Weights of a small audio embedding model.
Data: trained on synthesised sound scenes: up to three everyday sounds over a background, 26041 training examples, 70.8 epochs.
Rows from block 4 of a small audio embedding model, named by matrix and row number. Rows with one number belong to one neuron. Each number is 128 + 24 x the weight over its row's rms, rounded and kept within 0 to 255. All counts start at 0. After the name is the row's rms in percent of the matrix's.
After each neuron's rows are labels from the 100 clips, of 14976, where the neuron reaches its highest value: "loudest" is the band of the loudest frequency at the time of the peak; "peak on" is the class under the peak. Only what is clearly more common there than usual is listed. The data: synthesised sound scenes: up to three everyday sounds over a background. In brackets: how many of the 100.
# fc1: MLP up (model.blocks.4.mlp.fc1.weight, 1152x192), inputs 0-47
# fc2: MLP down (model.blocks.4.mlp.fc2.weight, 192x1152, transposed), outputs 0-47

fc1.748 105 [149 134 133 157 123 150 120 122 166 123 150 134 136 126 152 130 193 147 146 128 167 123 127 118 118 156 152 148 121 137 135 133 155 163 109 129 128 144 149 103 105 186 133  74 135 157 113 115]
fc2.748 102 [166 110 131 154 133  95 114 162 139 112 156 115 127 119 154 141 163 185 148 107 127 122 186 119 107 147 142 144 109 104 126 104 153 139  75  95 162  80 130 159  75 139 168 107 138 122 134 136]
loudest: 500 to 1000 Hz (45)
peak on: speech (55)

fc1.610 094 [154  90 113  82 173 123 160 125 137 106 155 141 131 108 167 130 167 127 112 136 145 135 123 116 134  87  91 106 106 152 161  61 131 183  85 140 113  94 126 109 124 113 161 155  92 139 138  76]
fc2.610 086 [114 127 128 100 172 175 128 110 132 129  74  73 114 132 139 161 118  92 133 136 153  97 103 140 139  70 141 155 138 155 150 127 101 150 130 129 148 144  96  75  99 145 142 165 109 165 120  83]
loudest: 4000 to 8000 Hz (51)
peak on: spray hiss (46)

fc1.192 103 [145  91 142 126 133  88 112 144 108  90 125 140 118  94 143 148 137 116 116  69 186 148  89 106 194 124 138 119 155 104 152 111 122 104 128 117  87 101 125 131 179  83  97 134 109 126 162 107]
fc2.192 104 [161 107 157 131 118 125 148 172 126  83 158 173  92 122 134 119 152 109 136  95 154 154 124 107 138 107 131  92 164 138 133 126 135 138 106 147 106 111 132 160 179  80 102 162  80 124 141 137]
loudest: 500 to 1000 Hz (54); 1000 to 2000 Hz (40)
peak on: whoosh (85)

fc1.246 099 [125 133  86 150 126 103 144  85 112 107 113 111 145 112 124 115  76 147  96 124 132 103 115 103 118 130 143 118 130 129 120 171 139 110 162 126 111 146 153 137 103  90  85 100 116 149 157 132]
fc2.246 098 [120 127 137 119 137 131 140 108 133  85  86 111 124 100 161 147 106 138 101  99 185 142 132 137 104 101 164 159  99 118 105 177 155 155  81  98 127 142 132 153 143 154 108  90 101 144 103 117]
loudest: 500 to 1000 Hz (61)
peak on: barking (41)

fc1.729 104 [104 138 149 176 155  88 108 135  90 131 149 123 123  84 120 170  89 128 121 103 161 116 112 131 138 128 128 141 113 143  97 130 174  87  95 153 117 140 146 133 112 151 158 156 106  99 123  93]
fc2.729 105 [101 156 131 150 120 113 140 114  89 163 129  91 166 133 135 156 124 145 120 172 145 113 105 122 122 117 156 150  82 139 128 129 135 126 114 143 147 149 182 157 109 138 169  92 142 108  95 108]
loudest: 500 to 1000 Hz (51); 1000 to 2000 Hz (36)
peak on: creak (38); barking (34)

fc1.227 106 [118 147 110 133 137 107 132 103  96 117 113 131 157 100 176 146  97 111  90 126 176 127 138 109 158 121 124 115  97 134 115 145 156 138 131 113 124 130 124 133 150 120 129 124 145 103 125 142]
fc2.227 123 [113 178 110 140  96 112 145 112  77 156 144 113 182 142 173 147 115 123 114 120 129 105  81  98 157 107 145 132 124 111 120 165 149 115 106  93 133 132 162 184  90 136 160 108 107 109 118 138]
loudest: 500 to 1000 Hz (81)
peak on: barking (64)

fc1.459 101 [119 133  93 152 129 142 151  84 131 101 111 132 115 114 157 149  98 128 105  98 156 117 124 111 170 110 140 156 126 124 112 125 138 138 132 112 105 124 137 106 140  96 119 119 130 136 132 131]
fc2.459 106 [107 181 127 150 123 123 182  97  76 119 151 100 158 114 155 190  92 103 101 117 158  89 121 141 146 125 139 161 105 147 135 173 134 115 106 104 181 156 158 149 139 136 157  70 121 133 123 130]
loudest: 500 to 1000 Hz (62)
peak on: barking (83)

fc1.361 101 [147 138  65 107 153 132 146 124 109  81 121 168 112 122 125 139 135 141 113 157 103  97 151 169 172  69 120  96 120 150 174 125  97 134 139 161 124 125  92 109 128 120 112 147 159 159 153 110]
fc2.361 102 [114 166 114 116 129 129 127 109  99 145 145 172  87 143  81 127 130 134 123 121  76 106 137 136 153 142  85 100 141 145 122 146 114 118 143 144 114 106 129 132 156 148 127 144 155  94  98 142]
loudest: 4000 to 8000 Hz (91)
peak on: spray hiss (92)

fc1.108 115 [144 110 111 100 132 137 136 138 139 142 153 105 118 121 159 179 140 137 115 111 123 155 115 119 149  85 106 104 121 147 122 118 143 137  93 126 131 148  95 104 128 111 182 130  59 127 138  73]
fc2.108 146 [152 111 153  91 147 132 160 136 167 123 108  66 113 112 126 165 144 105 144 127 141 102 111 107 133  87 142 123 108 144 139 117 138 152 100 128 122 139  95 122 120 134 170 138  92 161 118 103]
loudest: 4000 to 8000 Hz (50)
peak on: spray hiss (39)

fc1.217 101 [114 137 146 152 121 141 162 128 184 120 183 122 117 119 142 137 141 165 116 133 164 174  92 121 142  88 131  69 186 124 157 127 139 159 124 151  90 148 155 114 131 113 118 128 117 103 144 119]
fc2.217 096 [122 102 159 135 156 133 151 168 168 136 138 138 109 104 129 120 125 162 125 134 153 159 116 139  83 111 120 116 127 138 171 120 125 152  95 177 108 122 142 124  89 152  97 128 157 118 125  76]
loudest: 500 to 1000 Hz (82)
peak on: howling (45); siren (40)